{
  "model": "image classifier",
  "dataset": "drawn small creatures on textured ground",
  "train_examples": 50862,
  "image_size": 40,
  "crop_scale_min": 1,
  "horizontal_flip": true,
  "translate": 0.06,
  "targets": ["colour"],
  "num_classes": 12,
  "arch": "swin",
  "norm": "layernorm",
  "norm_position": "pre",
  "activation": "relu",
  "head_dim": 48,
  "fused_qkv": false,
  "bias": "all",
  "qk_norm": true,
  "parallel_block": false,
  "inner_norm": false,
  "moe": "top_k",
  "drop_path": 0.1,
  "num_experts": 64,
  "moe_every": 1,
  "expert_mlp_ratio": 0.5,
  "experts_per_token": 2,
  "shared_expert": true,
  "patch_size": [2, 2],
  "depths": [4, 4, 4],
  "widths": [64, 128, 256],
  "loss": "cross_entropy",
  "residual_init": "none",
  "optimizer": "cautious_adamw",
  "lr": 0.0019,
  "beta1": 0.9,
  "beta2": 0.999,
  "eps": 1e-08,
  "grad_clip": 1.0,
  "steps": 13000,
  "batch_size": 128,
  "epochs": 32.7,
  "lr_schedule": "linear",
  "final_lr_fraction": 0.1,
  "warmup_steps": 650,
  "weight_decay": 0.2
}
Rows from block 5 of a small image classifier, named by matrix and row number. Rows with one number within an expert belong to one neuron, the router's apart. Each number is 128 + 24 x the weight over its row's rms, rounded and kept within 0 to 255. All counts start at 0. Numbers have three digits each.
After each expert's rows are labels from the 100 images, of 14976, where the router gives the expert most weight on average: "patch colour" is the nearest of a few named colours to the mean colour under the peak. Only what is clearly more common there than usual is listed. The data: drawn small creatures on textured ground.
# router: router (model.blocks.5.mlp.router.weight, 64x128), inputs 64-127
# up: expert up (model.blocks.5.mlp.up, 64x64x128), inputs 64-127
# down: expert down (model.blocks.5.mlp.down, 64x128x64, transposed), outputs 64-127

# expert 21
router.21:154111157098156169084147096147085120130137154127118161104127095153126126156097146154106100137178099151095120153158141112106099166132154095097140098115178105139135121119152161129130155136142114
up.0:128123117106084121128151131138207128136161074137153137129156196112086130155118148120128111177128165113126061128129104121119144136155134141130119140114160133112140072136135155159100160156159154
down.0:142068137068142159114120137095117140158138106145099109153104124091171095137158101141139130144116130154090118173105095169126130125147126110135136127081129112144129172112162138089106148078180110
up.1:092140147188115052095130086075143129140118130150155097108130141159135122109134155163150163166109145129115147102137115134134106112108131139136138171126099125094143099140131133121114135092135163
down.1:096111163133101066137145126124079110149103113117128165131129123108117137138084124090126098150114106126151156119158141098152103086124146128107094104095102144123160129094125103126164111151141157
up.2:125154113161114098147112155145171135103154141121184085091155127116150142095175151135111154120099152103167131128138135147093151097127124157127090130116107130102126109121086118134140148136104121
down.2:111082154144134178135154123142113153119140084131150094147165111120146166125143117129176110095143172119116141114120076112131181125174149145120155128145133120121151088132103125110095137103113139
up.3:122146117131123110163110103136128162147101108110139104117115112130131146136151112137128146116125118122122142135106113137103121105116079142150125117154118149085137147167128080179173092154130123
down.3:137132134108123084152084128146150114159151110102152132132144122100148145110167125145090122090099152129150161103138156169140101124133093124129143090176161111094110162143132118137152102147125092
up.4:100098123153104087141109105133167130101128084140155127128139175126115100115157152116139155113085138112160105119133095149129179117134067166178114144158126152099147105130127145136140147119106128
down.4:116162118123111117099087108151118117140111119149137082103141127147151135167114105148122166129113176125128167165175133128149109116131108140093120087136111114160106125134160159151168140131132116
patch colour: brown

# expert 5
router.5:162115151112152170075151100146095118133134147124121159112125101164133140159094151153108106133168085146106122151164139112112087148129160103109140095117174108148143132119150168128119157131149130
up.0:066149117114097084125120135148141128157151153116165127101151126113093139108167106105114166125129185107174116126150133157145108109120103151092125134139090151107114108139097110136120098118093142
down.0:139137114141135084101145101122106144123121111113100167165117136082076131073136158167153100130200137143140130108117148140113084164132086092121168134123150128120118181125106128154140079111105122
up.1:115126107125149140101077135139096103098159115101177133124138096137162174142090122129114185075124132129129171136123124124114127141100126112115168094110125102182113148113131149114161148115135177
down.1:105153154167098130133140149113161143139099142134094104165115117081142104099178128144162126169129112137147098133083128105141140103113148144129140149112105147103145078122129096161081143124127128
up.2:087150113170150087154105131145117163098097161109154101164147123158140153108133080134125174107140145121141141135089127136127107116118122158097117085161116105126098137113115132147098135137127145
down.2:097160102164087079156134097172169154096121125105125130147127103111106130116158139115130131162135115147137101130127129129096103115144103147127140119150138148103137115163121104154126099165130147
up.3:149144113183176122142136125127110159116106164131105140146121124154116089077130124139128119130131090113114138127170088124117144133117122163125083118140112144149174149130119135108114148097121087
down.3:118135114147110082163147173150163121123093125157126105148156147123127128093160093121119123192099164106139110122164140138144100101113121162104119110162115101107108125142125117144109135156123103
up.4:164139101179147129132145126129121171121100132122125165130113116162095091127083133118110135136173072119107129178144093116097145142094130135167114118131125134156162138146134134128115120114121121
down.4:128139119126107087169125178125163141155092106137105113149147135128147118089178083133140118177099149127120111120132138136141105091119129161130134119150096101101119139123124108141102133144132101
patch colour: brown

# expert 30
router.30:137114157173100131175140121123140137122136090136103145134112147091111096111153157116174112145079135180143122096147062145118163159155123107177100156130152153105163177142109116109120133114117114
up.0:134103158173121143163128125147164162149104119147098150135140139116106086090157167143150093128118097139125101101130083145127163147155115119171097177153150164093166150148120120128106139123105095
down.0:131106124176135144152100133154144177149118144092107130147130113092124079081171150144147117090136131135105128119070060185119173131156117132152117166151156147093167162120116109126117135110142100
up.1:137105160171122146163129123146164160151103120148095151137136137113104089092155166142154095124114098141123102102132078145127163149156116120173100177149153164095164150148124117129108141121110096
down.1:128113126174137143159102130157139173146113140093108133147134114096124076078175152139150123088140127139101129112068063178124168132159117132149112164157156143093167165119121108132114134114138092
up.2:138106163172123146161127122145162160151101116148099148139139137112103089093160166145151096123117100137121106100130080149127168150156117119168099178155152163092170154144122121126104142123111097
down.2:128110126174140142154097128162148179142119140092111135146133118101126074084176151142153116097139127130102127120064058179123175127155117133145113168155154146096165155121119108133117133116137098
up.3:138105163171120145166125122147164161147103116144100149139140137114106088092161165143151098127112100139121106100132079148133166149157115118167102178157154166087170151149120118124109139120108095
down.3:125107127176137142151103130151142182146114137098111130151134113101128072091169151142151118093141125133099126120067067179125170128159112129147116165161149150099173160122119104137116138119136091
up.4:138102161173124144163125124144161164148103115144099150136137136116108088087159163145152095127111096140122107099130080149133165149159117113170102177152154165087163156147123117123107137121105094
down.4:121107121180136145157100123145141175154111142093109134149139115102120088076175151140150121100133122133111123116072065192125166129161120131153120162155157147090158157121117102132127132113136089
patch colour: red

# expert 0
router.0:149109140108147164075156089135092113130138155129122159105123109159129132157089151154115100135168090150095127154158146126106094173133154106107148102119163109148141127110156166127133146126142126
up.0:123122148162159151123134142125105119078127136112104134154113116131152137124092089162127162108113127152102144154138114095117116134095157130094138090095129096183111138094152172093124147096126147
down.0:091129109145102106145094109135154168149112094123143102113150128159141120141157154132127133087123126095130123101095105169125159090140116154150106136158146142095157142138132091167109154163115131
up.1:127108100151146110143081139165127155109121101124129136149142134136138127130133077141117143077120159124116136155100092175116151095167149141128107123124116119127130143097149134097116168097141116
down.1:091136115146105104145111111144182138126120109120145119134169157144119125114145164121123102108106150095145086065129126178130127107162116144132095136179168138092151125118118123155084171148116139
up.2:144119098136108122119157113135176182145126107119115143134134174147080111146107161090128093170145128126121070155134082128111133149151149132125106141108150164143154086133131144134101140127157158
down.2:125097110092151122100080125129110125150154095135124100104120102133187121151133093150103148104107149132096170142122131175140118117136093113129142107126130121128113170127192109104170136091173095
up.3:144120080126103129136163119117173186157097130130106139122137142141103093122116137098134107165162122122120083164139094111106125132121150147121133152111126154150130085139128139122109103122168141
down.3:119103116077152148102109156102115127163129125128105103109101114105168121138129074160126137128121153146090159156123116165127120096123116114113152129100121107133116191116180127114138133090196105
up.4:112128131180128117165116138158162108124104142137156089148154123139131087090158113122131141092100133110143131094122106120114144112150113140158102142154091138092148135134118098140107153134066127
down.4:104154171134124081108140116134097163098155137089142132112145168101130112132111145121134119147117130131150114144099124135126152147100127133123125110093224133135140123111126159116112125096125157
patch colour: brown

# expert 37
router.37:137114156096159168082151114136085122163149153121116156107142108158124127153096150155107101138174086146105124157160142106108094157124158101101141100114171098137144129118145163123121151133145124
up.0:106174124115144133115105117173114155164100158132113094102110102139145124128147087149116136101163113113135164139138157121113112125096108127133154134128093166069145143143136088174148101155110095
down.0:122107111090117142103092128141155109135137129139121124091129104138164123113167108154105128110148131111154143110145157172123087154152109115125137128143109135073107135137133104143169122142130080
up.1:102189137119151129116105103167099147159109158118119084109114091138140137135130090151116150091160098117130174141139166107121109136090113127121155112134102152086144153140141088181154101158098119
down.1:124105110080108138106103123140152103140146127154116115091122102132167127121181125145105118108139120118155142117141147167126097144153100115137138133155116131071113141136137100144170119143130071
up.2:136171163139130150111146090099119141135160142089157136122131133081098159138089168122147138128164115159114121121113129096127090161102153105100169119116163138152125104099111168142087142153147175
down.2:144082138111172153125113153116109132135121111159093117140097133127154094131160113167126089115123116140092169138114082162112171112157135097147078158098102115115159188111175118095117157081143089
up.3:145120144107081128157168178100167114139105101176102139126109153108125096139140118118142110178126136140126086128140143095136114139122146147115149148112151099154096079137151157124077131154168121
down.3:127100059104123155097113132112129166177133157099113146102137115144165100106131124126137121154167145112121130167132093158110112141127088130095136130078133181129131151112146124092125116090166111
up.4:109174144120158132115087104180103153160107152123130089106113095138144130139126085145107146083160096119126169152140161110111116136099105119132152113131101155081151148145142087165158109159105111
down.4:123111126084117135112091129146147105136145142156117112090127093128166130113174112159104120089143117115151142108139165160142105147149104107130145135147110137077105127135145096142160121143126073
patch colour: brown

# expert 57
router.57:143105152100158183079142086138098121124135157117117166101129096169125131147084154146098092139172094143103137152159147118101101159129156103100147103109163111151141131122149181127121157133132128
up.0:118131129124108090169127107118155188110127128118134112152132113099111152129167127108125178114126142118151142109117135129112148143110148125136144140124057192094127123138103113113096114150099089
down.0:102123076104123118139112126122136126134112109150115116121146136139116128081116102122146062134120115144087133121152152107100076089075110165102113131114131135100099143121149151116139130108141142
up.1:082135125134107056117103096130150114101138167135120140095132143149116121131185097113109152139114136139173138148122136148092139107112137142122131121127135120057124116099134114130139100134103158
down.1:152137169125127109165118138111121124120116130132116142121146130130128088144186139118132098159122117155123132120116146138138129128119139112113143181138116162110128190125096141143137128082168108
up.2:134146073148134083131158104090163127131149116135133148139127153151155131123131113144107181105144122120170125134101137161115142107156134127116138151156130115134152126142135076134143078097114115
down.2:168127098124139125141145128061161132121113137128117148163137154169140107128153166138104126097133108180126133131073109168113091162153145163151135123152127131107124105155107167108125115105113121
up.3:099130090137097114152131114092141139174135073130127100152150161116149110142127137093143122135028164112157137128116115143163150103153099157157066115136148138154110114153108149136104147103119132
down.3:114105086139120157104103101178174152130130134122118121077139121142156096109138177154109093104129106126127126115112084150103164106167144093108090149141136155120184134102143115111125191117111128
up.4:111190092150115101162121130133174146156129103142121079155149119116125139148170124078142143116103141124080150135114057119138175117154123138142134172135106144083130150131121095125126135133148106
down.4:116157135125096146061142149141152138092137176108125128147102119145094101165107155115104098137131114123155130089110135098139090113186180117094173090132139147136136153112119103109097126107153111
patch colour: brown

# expert 59
router.59:154132152110145197083145097141104117151143158110122160109121119123118130172075141151104118142185102157081136190145142106113097158115147098103135110091158096123144126119148150135128112130143150
up.0:111171129149119109142135114101137119078107173120142126121159175129103124092101136091152132132126155135153119115133128103115098142106122173089142116142138136167108104143080150136098125147122184
down.0:133088077118153151121106144137137173155130141100102155110124113160160110098163116150094096135127141126104132140119072192123138118171116099129104114117128139116141155106143113098113144081143087
up.1:116147151107162157100098126155087119129145134127123123116098094113174139156096102174112157090148109153100185162145114105124140145094140104110143097096129091154140166111168130140152131119141143
down.1:130134102142087112144117093128193165158141089107143132128168128140132112140128173104119108116113147101128077114118105154134128129145110141137140130167179150083126106153116129159126146146134133
up.2:128167125121129119135111150163153122142122142138174147106157159137070159136112096104103140124152152078128124142165148108103107124101120160102141139121123119106141090132101115167143133188132147
down.2:121116107120151116144101171135132115135105105149087128135113116145167113090183100171125111094101147130122149101131127173153139113158128117128112126132113099121110167098165106106118164107124066
up.3:118148142123167150122101114161085125114122147133112107112085089122175122144114100191110133072124111149110185154145120107139150135116139101123135113092102107130145191108166107144146132111103136
down.3:112151105121088111116117085141181146138151101104161118098175125156152144159136158125101134117110154105147100121144126127115125124115108138128138108152173131083118097145128142166145153164139134
up.4:118149132110173145106089111165090134136132134118127120110104084133186147143105095175092144072142118144093181170142106128120142128113131108125140095107114101125151166113166116145159134121126133
down.4:114150128135081116138117089138190138137157099116154117104162119138144121149141168120115133114115136105149086110123129132132116145127117140133149124157171150087120092152123133178136143163129134
patch colour: brown

# expert 11
router.11:098139136135096126130094113124104120098123163123088114104137110155153101112149090146178125110108158111152143136085133162169137116155141152085133125138134119168107159084149105149079155100119135
up.0:093116141128099139118091092114142132098130152143086090130135115166164113111169123166152106126080149120147128129095136169168130091173131142092118122160109106116110133100159118152093175116107111
down.0:116097135082110128091101102112129132107171123161102085140100139132187099150172145169135114129078093140126129137125118139132140113148125105110104125104102123122145138114174133110122150108131118
up.1:138169151106108127152177129155163137139090156123119133119122108127103161109120121129128107187153115153125097128185144109089122111105126121113163143118112140124133069142124088144122114151113123
down.1:148133114119131134108139093120117169169119153094122125117129117119111096123095137109133122154157104151131122160106107128123106144112102109142158128119154165150138145137108119106111107085147146
up.2:089117136125099143110094087109150132102135154145089087124136115167169112113169122161155105132080147118146122128095138164167129098169128144092114122155113108118112126102159121156096173117110112
down.2:113099130089109133089100100110121138102175121165097081144099141131192110148169147175139116131080094145124126133119117130123147108152128102107100124103101124123142138115174129117116151106127116
up.3:141107106140130137141177169052145138144158083129142156132149163089094081114126139107133118133121155109118106105120084126080186143146159150129117132102114132137140116096117169099093148105191135
down.3:126132145109163114032118111136114097112158168173149139086141141158135108138117137127084118125142103109143148147176148115120127149150119113104105091128124152136134103114149163101137137098126124
up.4:092116139123099139112093093110146130100131154144089087124136115162166114113170124165157105130078146119146124127096140168168129095169127144091118124159113107115111129102157118149098174118108111
down.4:118097134082114132087103098108124135103169125164100080136099141133190105153176144171141114127076098147128128134121118137131144110149130103106106127101104129126145139112173130111117146106134119
patch colour: orange

# expert 24
router.24:160113147101149167082157102150100127120134160124130168103128102156131129146091158146099090120168094134100136158182165111115111157126163099109147101114172112151136130121147180134120153134144133
up.0:136140165097109165070168107135145080102147152120135149099108131140088144152099151137107095171147112148126075126171164089137116163127157087130136138104142131142144068131136148145142136156119155
down.0:120057144094127150083122158128147114115157124165110103141093118115142096152179129158113087112113099130119127140134123152156165143163145119149085150093128135106153130116196132119128168099129075
up.1:148118101102098147118154162080168151174104089150113144121140182129111099125156144087127098160149135105115100133149116128105127140128127149158099156109118145102139124158130157139118134138160086
down.1:122108111123140121123104146113109149143126093128099116129084128131197115121170114170157116142105129154090160131067098144126164094153152128141090141112122089143140194122159121128110144102153119
up.2:157085134084157148117100165138102095136155082152119144114097112138164133150135096165100107103108133126107162120129143166166169121164156107164122138127134093115125168098162132116136151121139104
down.2:158085142104094164140124161104139105166140088172108126115130134127165117139134111120129090143104143111091073149137109130137142106152139128126115142086098087137135105117161137090112166134133118
up.3:118134088107121111140155141095138159137088111152118115128122169148111091120132129112150124170112147118131104136159137100098136123100132189116106130103094148152127129154135152152105114141162126
down.3:142094131103142145119140175107124147148105095135084130131103110109188105115149105157159116157147126161084132136075086136126150101153160117141125153091118093126127159115156133124088124099180100
up.4:094169149176116161125141119130145115081087159129114099101111107155126152124133137136135133137139104149139126090175172092147130115104179126145135145133091126139133084124112131157117144157053120
down.4:116088110111133135116074141139134114167172105108145132130150126110137138146156126114103134098100142113118128146124097152137154113165104124143076104130158103111132132112136106100164175105130099
patch colour: brown

# expert 42
router.42:152120155099155170082153097148099115132143151131121166100125091152127118147093156146095091136175100150100130150153131113114098158133156105120148097110180112140141126124131170130125152131141129
up.0:128137139110083140131153128138179151130118156118145148113135154118111149125113133113131137176155143133146097155170118103092078128107129140099153132095138115155139037121100148109149095166145154
down.0:104101100104101121118096167121187124152123132170112098128138116126176076085193087145121114139120155101151103130142159162170128129149129170095124126144108133131113130113125127100094161118156073
up.1:115105120116131092161062139123140146136085128115137091158190086134163128065156119110137093109126161118120131122152147163103146126143125154105134137160121131096125144112142112113099122141120142
down.1:134164097105111129165181131136109129133113153104159145080141178096103149111124162126129171166130140113132102141122092117107100096130151109134178146103110142128144122110124111170089117151119146
up.2:121105114110097144121146139130171116122144134119138147111135178142132143123131136140122097195108157140149076170179103118079113117160114132104115117083134110164133074117134153076129151139151129
down.2:140081081100132115087123147111152172155133127134102138140162147124145097117133082126116140162143150130136114172126102159130116150119129129106135107114125121134089140119149151099102121097184133
up.3:105108094153096106112107150138151105134139172130148127116129121155140130091183109109120139130120117109174127121154173135143123117127100163148104130151074157122130116143103092102154112129095083
down.3:128078116110129194110150126159143115137135128163156117129120148137130154141129156095144122145147091114126109168129108114110146135134113091133100134113150127121147103143147136102139146078159143
up.4:106134108107127123119086125183148117156136146124120107106135115117147173125162090147119122117155132130139121130136130184119127106158110109142122142124119129048112152105140084162157135129139102
down.4:156137107087133097144143093137103125145144104120152160124116127153091151171101123074084130141154119118126116160150137105115089145109103093138134111141163144139089158161137122127157083145150138
patch colour: brown

# expert 54
router.54:135107143114145151075144105149101108116152137114117161118117110174137135180104143148110104143170102153099118170160149126104115166123139102109124100100178112146123124140153162126133135123153119
up.0:105170166156127162122103133133175096107111131098142087134121133120097130105152092102117151099155100146119138061128113102079098108130149120157136156140075135090133136112121140191146135134122117
down.0:143130108126136056138114148180175161128080162112117154087118120145122133163117128147088150111182139129123138135159131139122121119152115150089140116162136102157098137115087117098146129125164130
up.1:156111093126157096133109124144108167138135112119135152152117128157101121135119133117099083086129125128108150138111094178149125141151112098186101121146157119114126175153130130122144126102140120
down.1:098159124126118141094108091160129131111143140103139095118125102126150172152124147142126152112146106151170145148124132097102098123112138090073164123109115134114140095106097108139158120157113162
up.2:108168147132106138185098093128157164130088129118094085152130095100174112116142108153176164119116111127126122135098110157134121094123093133082145119143117146106118138147140096171131117152127130
down.2:130115117103125151102171122119138129125161076094116167101136144147129146167123193143126112175127125133122100125125084112092152158146160104102125141110164113134176129069130148132101160138146152
up.3:149114094124160126121098130141110155149142102116154140152123131144113142153114137123108125081147128132099149135081072168132135140148130101192111115128150111106129173128133142129119154094151132
down.3:109149140125134162104119090144109132121135134117117098113115094104169142147113139162143153117142111163149160141122127079112103129109138083084173123098105131131156093100136104120151117136116149
up.4:128111136102162146089126138113095115107164101126120134140106137107170139156096133183137144139087148154105155149097095122117161148113146108119133097097151097157108152087161161117118172084162158
down.4:124121151113102159130154138093138102127133085151118099131108131118168130147139132126146138161106130126117106107127166102152139140119130130132153134112106117147116110147162126138150136166135112
patch colour: brown; purple

# expert 26
router.26:157119159112156174075136092129104125126141157113120166111127115153140129149084150157114095133179097136089125152150144113105089165135158099105144112115178110162129125126162165129123154132139129
up.0:137110122110121124129155155110162146125138067182108145137089141103132087161140122151142149154131106136097116134102119123121185139098156123187111153114130116119127142129166159151123129141164105
down.0:164130115154139162110138148103159126149082139148132156097109097121103122087124162131123116139210092109105112095139169141099137123109162097157156159133077159120140134123121114131136129141111125
up.1:113135103167108127149141130121171149114133113142134121129172160119114084094133161120143110136096167128167107084147105145098161137144129152133102145154146153131154100149083138126095152134087130
down.1:126112124153122097109108166158151115123097130152138149130155122158111114101148137160089116113114117104132138132130118161116162116160148142139090144190127124088174141107153122170103154124121112
up.2:140128112132122122170123150111154150156097122115139112122131114105139133145170099075144183140125132086141112142087100163136138110091127165164157115150091172100127130158120094154142099138121111
down.2:140106095137133103161131138134140140122129053189134186130133157133084137137100139122129087148122106104085102111122139118135124128089133134168137127154159106148129135153131176140108116105131143
up.3:132114126093102121110155141106173146135108084171114127117096134118123100157120114106146134158152104125114101165095141101093157139105148129180150159098124145123117131161138126159131101145177135
down.3:152107127136137156107130165123159105151080158145113154090124136122106107080147165130131110149185094101121103136160147156135126145121139129159116181122079156133156123121111128089101139129110096
up.4:128168115152104114208123142114147117146092133128129093149133118117119124116151085060146174113110129109114116122106117137166151126075139167155150123141094147105126123137081121162122112125106096
down.4:155082123115186122121089115190151141108120121138128155155118122153139114137138105144098104123125141122160161152144132163133112142146067098097120117141153147105152156123147113087131113089182111
patch colour: brown

# expert 33
router.33:155121144113156179080152088138100112124152158123124177093125101164133131144087147154107085137167085150105131151163143107105099155138160097109147100104175116136129132120146167128122155123153124
up.0:107145127191130118189125113126133157117139117132120094157114106158130088082142137126134125109110109117135135076090091157148162094165136125154088157161102147094141165119110117161123139104088127
down.0:134109168146089100178112178140185156147146081122144131172151145107092098089149120116141112130111134113132082104090111179168155136148141142162129184157127104106135095102108135131108148150137122
up.1:116080091120122123132092153127135153120126097133143103140132130104169141149163105143113114100100174136115135161099096177140118059145079142128103125135143120144128130114138141122135161111163111
down.1:146098136131087125154131123137137126156153116097118124112097099076148145117136146110154150140152101154157085120097111125083120131158145107129138140142098109112119100095108099108112136144110154
up.2:109128122119095070171102126140153134134152116142123120142140138107134117120184114115176138086087160123171156112102101189161154098166107133136117147129133154089111142134136110117112138111132120
down.2:121176151154141141158119093137118107140136117113130102131156134146153137136093118114136158138130172129140166130127121105150089115093136134097155077121122112162092070109120137145136125130114182
up.3:134136141116155150104141146133100080085146165098153161098122108143111177139100120141096136132139116143101154138154136099117103126100155094131144101098129098159125139102120148104159137117130156
down.3:121122161170131164151109139141146136128105124145099105130124092114160081079186134164141111100123114131131126099116120155138157108160128119151123154142091146102175124110132084120131161123068083
up.4:118080095126132126134100147124155154110140140098133127131133123103170144138143104152095127086123171142132128138078097199126134052145129136109130104137122126126100132104129128102117154064159108
down.4:136092124141081127152154124116159139170167127098117167103119120091122138121129153100171132135146123134137099119081112133121132148176139118157122166128127128137091062111096108104108114131150167
patch colour: brown

# expert 16
router.16:171117145108152180064143102135093125137133148117124171102136102159133126150078150160117109133182095144107122164147126116109098167133143091104154117114177105141138120118154159117121154135136127
up.0:120147134134147149125057126154107121135118137121166105141157125116150138148118093135128155059143131111114171152135119139130130116101081133113125091119102117115134144130141123120124142139136124
down.0:123104127111126176091097145106095132160151134165128108110100117111134154159132116116134133078131085119118120158101133093127141122118155124164143150107109130094128111170147139131153122143124102
up.1:127128126131116088118123080145099129133180126077150161137147138133113171154085168116120118096123156156137129140120101133127107159148087084118131106143193115149100137120106156119113134112139171
down.1:127060099117149116128072115173119140114174104091135142140124124140156162170128129147085136096088137141100143151127079158122129116148120097142114097119159091122131182122145124106134135103150141
up.2:085175150159099165119139101127147125134162137112142107096132096113152151098126151136156151135148118150144126110120135110124125124133131107126174135132109144144119107103107098119138115131104151
down.2:109088111134129097098103166179158124096165148149129147134162142132135113140162136169083121107119135119150127133128131150109149113167137141126071147110141110124135133111132129112111167126139124
up.3:120124135109164132137089142133065115113116146122121121163147114130151109126120078137130143084127148119131183152156133124154106124092078135119122089122118114139111170140150124099132119101140114
down.3:132126113111135162064125140092094107158117116190144121097116102136143140177118103131109156106156082109117135166149147098118136129102144116157151140103079109135124112151138122141157132148130131
up.4:109179118116091090128113077115131113128160120106162118092139163096108164149109162102140160123114144126149124113113138123133100166078073102133154120129148140127108118113113136155135127141113158
down.4:131072129106145118141078121147136165115161124090116148126159126138166156134126135146126133110100182142130120132127094161119113101197117117121097119110156078116128142099138118079128166086140126
patch colour: brown

# expert 17
router.17:134128174096120160079111111153114104126160136118127157090145142137117133158093145127113102104160143152118121175168128119116115187128119140111142099095146114166119102114159176112108134132165141
up.0:137107146137119164109200143116143116105115145147104135120117143161109097113115151134133103195126126133150101132172135059120130142139176144114112131094120139166170084137127150100087122148111134
down.0:127083112117136121135125150111126148175129101123103149142136148105142081116134122133130128161121148117078127155117102162139139129141109137134115126122173113162115139127157163097107156092189101
up.1:120130143118125146138119133100122105165090096165124081132087106137095114126111137120143137116116093163114102103130105082139154126132133137158126138121136138105164143128094122136119155154109076
down.1:173123143105103157115143097121132080114135116115144071154151096123123128066146088139129131146130136152148138139114129142086111147136171138157120134142090127153110086107137119134122151089138124
up.2:141123142130095146133194138097154131117107147148087131133122146139123091106126134130148106201117133150154092135160146073123110138117135159107119127100129143166138086145135150103112115139125127
down.2:134094116107142120149112150121114139157138090132094127136130135125168086113139100145113122153102167123074137156130101168164139128144094141128118117120156113143102161119167146104116153091166098
up.3:114155145141124109101105090166118128115170142100162153119158148124100162142089154102108145104137163143141125164153110109108104154132111124094151095127163110169117085110110164110105138138142175
down.3:126117135173156127147093108162126164120150141075141150150155119137135162105097130132112124098116151146131137149109060152107120126151123112103120098135157116131148126107121119100117144086127159
up.4:148099132134122164140179161108167132141070149151069132131120132145136066076153105139140101193151113131132099127146135122131124107158164128129118148132097145123144101118128118106110129118102097
down.4:144102123099119150122153136107127140140106106150092123115121125137166051142138123132131109176121124108093121153146110141151130127127104151142135138113141147156119160143152156112132142097154104
patch colour: black

# expert 32
router.32:124134156142141138163139177143167137139101134145134107162089114059127145143131090130125154142181096151092135124052128096093109113105163126124141160097106097087117116106114112165129134155164136
up.0:155144143161138101152141098126102136130147136128100121133145147093099129097135157109141109144158114159154119134113126102157085129145091141092140071135176130134076132141113135091141096126122160
down.0:122153169120161103117106150130142146115136122110109092103150125119151117094082116153113132108143108090175135151161115130108127085149087146109174100116139119108142151107111120110124112109150097
up.1:110105157129139095138093110130181154139139114118125155114166155120139122125139172100120173103112096130176116149095108137117146167130072154127122098109164148106132164131097145086179113126121154
down.1:155113074144125164084076132171160114172135089122095109127124133133085136102160148120094116101175149122131118137116102129131078107130139107141172136139133127097110118139117116138140119125150147
up.2:142108109158115134135127110131121125122138130134117124136086095119132138147154155107156141129122052165154152128106122098133141117124129094156112164115114183137133107143128078118175107114109115
down.2:131120098099127130089130084094120147159138122119112076093125124145152120150119106133138127107110114130143138162148119121140140123124105144124144137110120144131145152132158131134115140098144134
up.3:128102135165130080150111149155153110123154126129153160175166168101116098116152137105121117147117130125138132136125109155146122128164103154126076120134145122134106112136116161105117145115161092
down.3:137081142127142142139092095151122132144154135122104140128157154116143113137116143117120115111086139142161136161133113141149102126136127121113122100113168168179126099125152144071134128082159138
up.4:131108109100132125106061119110073127083147115102114151142101113101190107138141118146115124126095129169139148113135134124142133125124115110116102077103121146181119145140128155105172120081122148
down.4:137168124167127157081166152148146143136124146119146122123136133134122138102158156130069145078152139088157143117136171139124163121129132127147114151155159110131163071131115096144096138144128132
patch colour: green